From a checkpoint of a small image classifier: widths [96, 192, 384, 768], adamw at rate 0.00075.
Rows from block 5 of a small image classifier, named by matrix and row number. Rows with one number belong to one neuron. Each number is 128 + 32 x the weight over its row's rms, rounded and kept within 0 to 255. All counts start at 0. Numbers have three digits each. After the name is the row's rms in percent of the matrix's.
After each neuron's rows are labels from the 100 images, of 14976, where the neuron reaches its highest value: "colour at peak" is the nearest of a few named colours to the mean colour under the peak; "top examples" is what is common among them. Only what is clearly more common there than usual is listed. The data: close-ups of made-up surfaces with and without defects.
# fc1: MLP up (model.blocks.5.mlp.fc1.weight, 768x192), inputs 0-95
# fc2: MLP down (model.blocks.5.mlp.fc2.weight, 192x768, transposed), outputs 0-95

fc1.655 107:145168156112091137099092101215114066130079129119117068121130111159118116126165135162105113112082140145085139168154056092076148171162138140139108103083160184098141092112137127172082110130087137147057121134151147188146134156151158128197147195200144176050142152151157136134124130094167143090
fc2.655 111:086136155091152133124133074162155083104124133122106160075109086126080127180145180088112176072137106153158164150151150128104111123122100154120136124088136092079127137164087137136150117131091066150163125061106125188115078126112114109149171163137135118165141189137047071140068130103103127118
colour at peak: black
top examples: hole; stone; wood

fc1.97 102:125105117170110167128084117232121117137189119114115074108116125148114101146147156133100135130119178119113171162212058139137123122128127132164113093076177168097160108105146110151125092069068156152060145132099114189159128137145138113198134164195119176091145186110141149127119155124143145068
fc2.97 151:072110155114148151095155091164165109135128143117124150082119101103071158188136147059116205072157119115111216126191157113115133108095086137136153109068107079086136136165116105100141097127060100134158132054156129196094106136136138125129152155102144099188135172147057088159102110108137140145
colour at peak: black
top examples: hole; stone

fc1.612 074:089137098095096101161128164146116118112131155106155093141140164119084108127056182134140138147135103204115144093150164102145184090095139160133127147103161166158153085137075136123145133122111148134103198137118150105158176155111112148134119157154202183122074147081126124163165102182025103186
fc2.612 060:140138157082163081056121124139123096172035178106117102140113084168147162143178108138167085161146131117123141153105126142158182163137115143110198102106095131086198112140187095119125155150154106165146120112106113133162112122128118192146016111129107170151134133175158148174100145145126117134
colour at peak: white
top examples: tiles

fc1.671 083:096148083146122167131184192159067123116154167082119162147080119125054169159125150156122182106134141153125133094136098134104174084131134110075069150087094141139099170106108151149089124103134185111160062114114133067137159048132098131165149108086176140142078144103144120084101096163149185117
fc2.671 078:174135087128106069126117134159147112139122158100116121110115131146138129111128085157128079075139109087073115151092249194147154140133163123121060125157154129160186070063076110069151055189131140183097097111199132076105104117129142103127149165080117147140135051059075165159135129124112125138
colour at peak: pink
top examples: brushed metal

fc1.415 112:120178207097112151154132136136138094098137155139186121119114140124155120143102074076147141156125100154099129089119167161166108102095157174140128033128132171119068136125122138102137188170125119117110165124154135132149126090124080105083146143068109137100175124097097175138172170195115101126
fc2.415 058:153166158179092074170063131159114142154173134110102156181140144133163085097107095150112035127076133111189080147131089099110173106155134065108084116128113129145142112096096117138136133120137158146153082188097100133136202137138161081140160125107161094088123089158087112167101172149097105076
colour at peak: brown
top examples: leather

fc1.94 093:087088119141153189161148147136086143080132129103133055120105108103102127148127131090147182132121126109159118122163104126204150077185097145099101164098127124120148158156107162121063110089096203158199078142125152125149166098144077099051144125087125110086140170096135171133112211133109179117
fc2.94 059:110135091065143097195117102126110109160212106144188125095118141138089082130093110128168134123183095150150133127123206158112107120124145106102120151118130092184165176152058148103125067135072152116162149109171114101114102130164161128101132150075140121100114089151110085081173109127122102128
colour at peak: pink
top examples: stone; brushed metal

fc1.421 110:175141209105118140136088092170121134163155169071084088106149157104130081096139137103065090125120141079092105132133094121145106130126129143147144083125127162164165114116166134108129181146149144095141155129138151162130132169145108086127077117204082157113103147108151124126138085133103179160
fc2.421 078:101107099176168106104112120154099087128143148098131110090111110148081175138105060142147128160169157136053103121141138129130133108112179174111135104132120133126167031139115114050153104133111138149081101116202126123107097146124112092093142111205094097125131142134079158141139138114132169150
colour at peak: grey
top examples: stone; stain

fc1.1 073:106116101120139110077147074199152127124092133109159126117109156074092141127148161171173145146109086109096124145206100139136152122127121157150117146136146176134084111136066102108083093129163155126174089140166109098074145098142072133052086105143161196105166148104147095055099163125192134145
fc2.1 047:154143091158144078155119116143152122080118091116099128173143129128109089105154095144094141100142175129128143146156180134119119088146143140160106135131157135173085101148113189067166039106155102135084088126183131131104116152153157108140181130156155095084046113107134123151103127161103124098
colour at peak: white
top examples: tiles

fc1.419 097:095132098127144148160102136204123109090168122084148054096120137130118128154096099075128132135110152104112180137199094152137131113080161160148104122037128203105107127070141157144144149109117108175077127162166129173088115150163065134200123147122126111080084166143112144075157073111122140106
fc2.419 163:120083111108140155095146109148152118146138132130104113108120112117086183232142152074109203109183147130112181136165192140177160094067062116096186107101138066110147144135119097116130105062054119070126137062162138160159146074126141129141120103143119121161108182127097108112142130130122152167
colour at peak: black
top examples: stone; hole

fc1.161 081:079138160123129140126152116126091125135134161109097123127126114162098098118134164106065121094110172072127084144156134120195150095132132108102140116121179145171204138123154130130096172098077130173183159088167133149147186130198162146050060160117078078122133230140156171136169134136062203151
fc2.161 059:079143135101134095181131113141136147169090105136091077097105153109134130081141114151114083121192125149111137115141170166118130123116144120098114147145168105130077142108065184086137144150102085153128131101165114152175106138118118152142130111227117080123204028041131124093141076118131135147
colour at peak: white
top examples: tiles

fc1.395 092:137135070131157163141141156099074085166131123131177178152130180137107107130105184089153147208063179161125135170131121097141137126073143108137126140133125162136124100123121126153118148053131113108171178109103136130113139131125134117099151127144116185111086153074092155019089074172084121136
fc2.395 057:095117117092065097156114115148147116119136094105114100126131114120175041126117089118097135125160076109058163161165141176136176115124131156144141140115115095182228072126149108099126141132107132117141130137193092159073119108168128184132058160125145087132123126105170124131150061093229103141
colour at peak: brown
top examples: wood

fc1.725 096:133115170082127122144180101126113150157114117086068182134105147122122114156102064142086119119080100104113105149115169098158166147200090093139100113097194135130108122151131145137110151099121130161155195093140127102150126147131181160089113113124119138098059149112100180073174172155097213140
fc2.725 087:148143086140122137136175097134120096117166091100142151105113110097198083101132136159152111083175081166089173158123125118076213140147141100127099175122085090127136116059107163030152132103085153171087110099206168104132100085150138137091073135109140137114103098084164128174132130151181127144
colour at peak: pink
top examples: tiles

fc1.75 113:115198138137115133139122139131137125099086121164148055115108100088131115141083090131165162178097075157111153137154056085155112134100167100121118040107160134170177091128141142104039165156124156168109157128177149121176108111160089131119151129105181135107162119101099168066081095183080206177
fc2.75 097:151174161121112096169087122188114117076149139134117160128129145124111145089101171151141122121115093105130105081181034058136150115159110132174126150110174120098163105154171078179131160144138140138134115133061100169017125176146113121105135176094136163145143099213139105107173140174075113126
colour at peak: brown
top examples: leather

fc1.162 097:143149141112155145133076099119102126155118124089171075108159140078093109143090098097115096125118142101106165152201155136125114139091161080106099127075176126126160118103121116119101135151146161190122136149189144156137135082142080108157091146128168110076096188106148177067095133150155152096
fc2.162 062:094091114149127089105085137099128049146109094140110065163159138141109139166120118146165107134136135160123076159073157168118129116098154178134136075196148155170177070072108143106150071101158134102105082159189165096185097072090167111142126115170116136125137110121084148094130132135145156146
colour at peak: brown
top examples: wood; stain; stone

fc1.27 100:145157206095121158135110095178156112136120144116208091092127107117123158138133161150136099155133155122151139074138101088185119107136102157106108090084163146161181110093114149109116151143211142156078102125165110106103218126105094099134164133100117112118129141147132164128136161150139084137
fc2.27 081:100140150171099134104110133180127150171130092125143105069111108089182125121138096112153087181112141130065084098149155175092109097129129165187098078081110106110178108146126187111123181192124146194166109131145128145148114166112152111113105172086177091166162100078097121161131100099112124094
colour at peak: brown
top examples: leather

fc1.521 108:128121195138143140189141163147155092166121112117149151134073109159120151158130130168157087135103148103096084093095108181125149133102166111075100120138147110154132062127106204129134169147114174157169123155104144176191128141196154055095147150101113154125127225080120176114112084088077116104
fc2.521 106:121117131133109126126083133075124112107062085147101098181178132161195090128127065138117067177075101104143101166089139155104135150138139181089102107165093148129147139051105176190105142117174134112202149171185089120183125108150143148143036112158144101108165119126162128068117086086156088099
colour at peak: white
top examples: tiles

fc1.418 102:116146168146106163178160158155151144076172167116128084121063079119077099171139188156133170110124113074120077096143127116150153118121145116123138118099133167159087152141114136126112131119131187161191117074137136167167165137169125119091131128141112114096100148135139100131069152094156087164
fc2.418 070:166103140142108104151108106165131152104108125194127113056106091084166105087135125152086116132134123080134154111146144226112161131176132076106049115084190154142077203133072171134132120114119136203110093146098125168149110140113133091126125160110150122169136101079160130127176174172121119087
colour at peak: brown
top examples: leather

fc1.354 100:169124123134131129145125072114131188094117141091094143113118136130179086145105044096151183127113122114092132094099087118178130155130176140111158095127142121148176149142176179099110110116160147124170138055179114154162142104137064139134158134124100108127081143162113125152138135174172109122
fc2.354 153:128113103109138173127136125180168137167129103122082148082129109088100142182169160084121177124185118170099178139158201128158153125100081128147178126080109033115081173155097098131088114115049099118132146051138133200127129085119158133154161095103128090135113176079113130113101136128130125158
colour at peak: grey
top examples: stone; stain

fc1.717 107:128137135140148127084072155128106132081132142159140071173153131114082109168041175105134104090116119137115080167119147092156158158175166161127072141140141162158189136139176137162061184104145132123177119108167197116137181078132150083110119126114148133126082181140095161160152081112076109119
fc2.717 084:169108106112166148110146117113156083126143135065166139142080126160100165119133123161142104214176093120117114114102194111109110100071146140110135076133161154184103067079092159133119133094134146139074117119152167120174142141134144124135088111211116129112073084143081131093169103092113169174
colour at peak: grey
top examples: stone

fc1.425 109:137109131100151152117172106209137054122102211076108153146158141086106114128101133071102113087125101118129155108108081112121136125145199162153125125120159164118120097104091160153100148091157169130143121115151137135132152153121086038159127104134110174134125116113125160145152111137155145104
fc2.425 115:134131109153124122132073129103128078183148136144133155060133139160140104116169081154136086107120189107117087129161115061116174188119156151128126113155148147133066093090079107102099126124132120161079112162192094152134130100124113085096180108131099085106140158091116188134122122049155166136
colour at peak: green
top examples: circuit traces

fc1.458 104:146209111144144132115076137105120122182134133176108130123134101087133106142139148105145166190120118157125139122188078122143033128094142108121086059108154161133206147119139142147053185128103143146102115096192150096175123070145154121103167119092152116123110119090154129059079080144097191137
fc2.458 111:154134131143072102155144133210093115063082119120103130103122126103167118084112141142110122168145100115088148065205080131160128130152159136124127166070114118133180143119203077126138154154103172168092097141105085155043101141164094142074092146061157113142144100135152129111166104155127129127
colour at peak: brown
top examples: leather

fc1.319 087:062105093160146121130157164183139148136128122149145029154092139105096165175135135200164137147106096170107182113166144147124162080173082118107111084144148106133147089095110181113092121099125106091143105119102134127137140107120071130151111152116124186099167111042100109112149162118096206121
fc2.319 088:113157122056169102154135106082091105144125150095179173133125139201067110093086133142200086138141086163113186180173152105116150112172116139079113170128085134152174114124154164073178112120096161144116124134192116114087131168119104160107098137104108130090091117213112107115139095090128110110
colour at peak: white
top examples: tiles; crack

fc1.246 097:130143122140106132110052102108144166076130116153134122195080132133157088166088136186136096118116056096095189149138124089155152221167102102107137165109139146095150162101153153138081197159171138152115129117172174160186151100108160144114097192192114131124099129054098128122112108096116118146
fc2.246 123:191151119118127149104095117045128080177133144193122170127133116201144122134142080137130108077106142102120099139152106078126177174136130132108138165148128158124098146140109125104097158107142084164119093113157113140100139110126120087058143089152083152129134165201147207113133126042156167167
colour at peak: brown
top examples: wood

fc1.353 099:100093091154134104146073129184111116105179138082129056074150119106115133125135161097119134153143130109118155098211118167166135120094175125139127080067155186138146106057134159120135130081145122115097120152088102165081101142130083119185105160159095128044108126111128124078114104087125117135
fc2.353 178:104090106120140156083158111166145108166115143125118122106109111120079186224129139079117201104192123139096194113162179120171149079063081116111179107090120064090163132155140093099121121083035117071123137067165142150139150099107145126131135106106116129172116192140088099113130130135130153174
colour at peak: black
top examples: stone; stain; hole

fc1.693 113:118119107128115139183124167141104103114110129117159112124132110159152138111182110126142101175128119107098170132130100138119081124121129124136103064058133217134135111091172123110140149102170129178095203112157156163216134092137126116166187165082139116058148128085101179179149110141176146127
fc2.693 079:207180156126131131155137107128182123131117162140070138115153130159107100153125156158144130082114068162175150151115078099119139093117074101132105089141116083112111163117082129135137099158140122140151103105149140118042114147127131082130146160081151118065186172134135089065115132172072122117
colour at peak: pink
top examples: stone

fc1.11 101:136115104201137165082076107181131143167135126127158026096143076077106170113161145142147158094080178126121097140137065068113082112133150117122085151148152109151129119162135140135074122109120129170164075135158101113089135126113107112123127121149188206103180124099134111165086124115125168073
fc2.11 110:107167143070113143143085081173164054100151144072161143084121078181088106128071175120128119138101099193189062169105151137107066105120149185105122143101150142174101117187083174153143160094143077142142104079098132149182118131103094084150136119149107136138123137170088096139135130053061108155
colour at peak: brown
top examples: wood

fc1.610 103:139129217086111163195171120135140119138104151114136166164088129126128134145159135147131117113153155123100070052204166153128145157098142139107076115101124172153093132102127133132133119185119148147148093103120138175188110120139150144132184123195084142097097187145069113142076135114149102169
fc2.610 076:113140136166109115128097124125103137074110072123111128091146102130201091102117034152108118173044037102113137179131148221105117157157162139122082083116115112131154168073081142237111128125126157170162126159130132162171088117173147144146091122147163089136133111087141140107101109098179080052
colour at peak: white
top examples: tiles

fc1.168 113:172134192141132129147094157204123114074130138145123116135109173107123157105090130119120090076082080063096154156136136057079219137126120133144106125098120121149194133120132134134102110138126147154138160111198140125173114163161153142136148087108126124092142139088102100149071109121120116138
fc2.168 105:166172141159091088137135089173142134143170127131148178082125123093137084078114104174149121107096056107129128106162089102071141129144181138180072119100185090169105117109108100099111126170134164170081104131133150165054102188139108111081103169106150136129137131184099138151163137177132139106
colour at peak: brown
top examples: leather

fc1.720 107:168135212156109140150140176138127147108090119109074114173094129123116103132123123155118120111143076089088064082106195159115191116104144124075107099137136180162076091133110208129171130111159155112155141123058111176150105132139109136115189157184109124077155125099093119130092068090087095133
fc2.720 118:105181149124118112108091111137138128096095140122072145095156108141192107106102060158090123137078047090140114165180123142096105129171155129094091137096141111110164161081069142189113152146144168163188096136085109147148098157137125109129059153120152084156155095151157097114102150171144052064
colour at peak: white
top examples: tiles

fc1.164 102:059114093130141166123076142191095092119150111122111084130145110092132112103169142161099096094079164095124146130200106153128130113149116109131116088050161156136155107144129101136131100077080106121068157131119119158157111155124128113142115179176123129076095147110099168106114135063114193079
fc2.164 121:049115143125152109076132098167135126131115116118119155067163099120108173156136117123118191034125110102099155154188146112098157116118111173155162101087145058063172132130096085124120119126085135150148120078160127188155093126149164120134143152091129109182120146181078100177103120095165155127
colour at peak: black
top examples: hole; stone

fc1.174 094:138110127182114177123119109144098113071119124130121073096162062089069180150173119113154185091128153114151137142199109087112159094134113081142122157101158171206147171172106125192154118106131187158192060109133144134113172107153160114056155122115140124160134164087112118078051099154190140097
fc2.174 066:161149112124144057173109097130164118101187134144143142107118109168070088097094130144089126119121124120188092161145112177101068110137185124169079166125182158229063110148069097123174105108149114181084093143095123142054069141141082115119153131162098132125079129175066104126168144107076147136
colour at peak: brown
top examples: wood; crack

fc1.108 093:134183146065117184112137191170159132134119110082127135173101202065078142170095130149173126164120133102143150140156116099101187135191127143150141070077115159130157140144128128119075110169090128131195197130156134134120130147145116109124104125180111121099067152101055150086092138098114205112
fc2.108 065:203162102122140111167144122162128125141103115121169156159102118115130119161146142138128139097127116157134124177133123091125168123135128067177086057146122149140088144115074189081155077153132172203056093145192176085094079103171128119111114137203107161066095111076148164138144158098145127120
colour at peak: white; pink
top examples: tiles

fc1.673 104:186127156120122160156122082130170168146133138152108168185108102130146135195151039105151169170107080102085134143112146180151105138098141168067088088093160127143169158060131150102162130092195125130140079113123104148150174076149189141129171146125111087096145140112122139134121150155176139106
fc2.673 125:127122133156110168130110138157144177143125112168096147077116118089152100128132129105096150168123102127114170147171130155148149135130087111175130126082161077118090156114100098146075134178083131175153151100115100160133134134166166153133138170141159039122169164035107110091082103095181055099
colour at peak: pink
top examples: brushed metal; stone

fc1.178 108:119131167139160132171143165157131123141119164114142142161098164133123110153115081134148106130148129081098133129111171120158128161164149167073124044092120126151141109075128171177106170125127123152188190116135171124157168142151142090172142164206080107130106182116099178077150096108115193165
fc2.178 099:159130147103114101142082095087174052163068136072116117169143121178134106166117100148111102180135109129122102159119167133131141126100134150074141119163066139175196142082073190111149081084142133132119093122142160115191090054091116090127102101173119137107133119106118141064172118121105135132
colour at peak: white
top examples: tiles; stone

fc1.33 100:201100172154166178102115116140153116099102158116113108141139111089127151156109134168127090146159092127112141140179093071070116124140106086124128141127141129095138114111113146146072184106157132156124128155210121172124106086132141091071197118124160165146127120106088129110106139131071151148
fc2.33 076:191163121190122141116143119125113135149143096109142179103132136120129116119089086143166127138077046094137148119162077096099141122127180099203083111104107120250107100096129119110100126196123158167097150165150136120085126158155153143092082178139133140129118116189080127128163115121179129106
colour at peak: brown
top examples: leather

fc1.561 094:073162180150134145169159109133150061155083153140144192135133153126089176189138113137151078168080106115112135083141153164201127083175117146085058118139129147140167076103090147113089163142135192153148127146137171135145111093153099042119148147091137123100109161073151163075107141178097106202
fc2.561 081:158089103141098086157035138088162098105111041140089079185199146153176093147146103128138105155098142115123055181110133151128159128118135175125112112167133176151139074067081167156115108116188106103166164142195112145125139076133150145174135131145148093080169123103122146067109065135126103111
colour at peak: green
top examples: circuit traces; tiles

fc1.142 113:128152091101120129123070199089103110145182110135127167177160169143114063139113074123142137163120162104103156119114163184122129140096186111144104084145161158124160127138169150140106165101136133112117254135159165103138139144121086140129059159124119121134090146148122114111125128161099165096
fc2.142 088:152128115168133102105135134106093117128128124118156131111152124145127147109096053166146083101142101129065122144114122084097146103139162142118095105166133162159165051070153145108126153136148180172106126178246115088160141154162136126098087133109097140142108096175184148129157086147178137126
colour at peak: brown
top examples: leather

fc1.16 106:122112146150135126098144116149167077165156131085117165139097121056131183161121172105068109139144117098102153201204159121112098168210108076129094151099128115113130140072117140157100128147201159145117175087148161179106146111107172099115106147109168107146144158067067170120162179130050126096
fc2.16 114:133103104125086191086154118169141097146143133144135166086080116128128123143129113087100133146172055102124159102222168137197137120068099094162151131064104042117118166121160115097119176124071116117112140110152125180161106088134115130122122101115107050142118158099137134140146123100148146181
colour at peak: grey
top examples: stone

fc1.428 098:136132168096178127134148092146153061125147148104144121128136108074110156147121119088116099124081141092068137136135080152115100091156156121127091158118158180189085129111103155156087123152109165169159134109139173212158154129175134102134097130093123129121082221060092151105139096181102128168
fc2.428 065:181109087142136084127076143094158097078152103149153082220149147156114118105120069159113071198113170122174094141115144169129183131120133152068116115175152193206087067063091136126134104064160136109147107161140108100126163088136143147139079074160103125104134107102136150061172127127118133156
colour at peak: grey
top examples: stone

fc1.251 103:128155136160101167150124132206091099177161089136089093103151123097135091137162124127107150160107154084099166147213106118119125138174144100147127112060156136112121078129110152144094141097105130146062121139117167139118154114113186106193120201149111158035117184107139188126135133135121194084
fc2.251 127:085124154122142150102146089111156111138155130088095149088113096105094135180150152066125186077145103115137219159165162097110127104096084134123120106089119088084122138140108145095151108088097107125176133041144127173114110109158148111154121150110152093134134154160065054157090113123130124108
colour at peak: black
top examples: hole; stone; wood

fc1.186 096:133118137179137128099063068212124142176169111136113066085141082071142144131123103136137133116121159085104133099197089113138128151095113086169121113121147111118189088111098151175102151171155153150108097143194104153087174109091117104116116108220180129127150118142154159141087130118111100075
fc2.186 084:098147155110138159088148104132141104139125113170071123097130071139121121125128104119123133095065060110160143167127149155123095132106185157118107138110132088099163102157121125157137146079131083178153091113107125184147091100141099126143123129110135110188105123156080076140074136121152110110
colour at peak: brown
top examples: wood; hole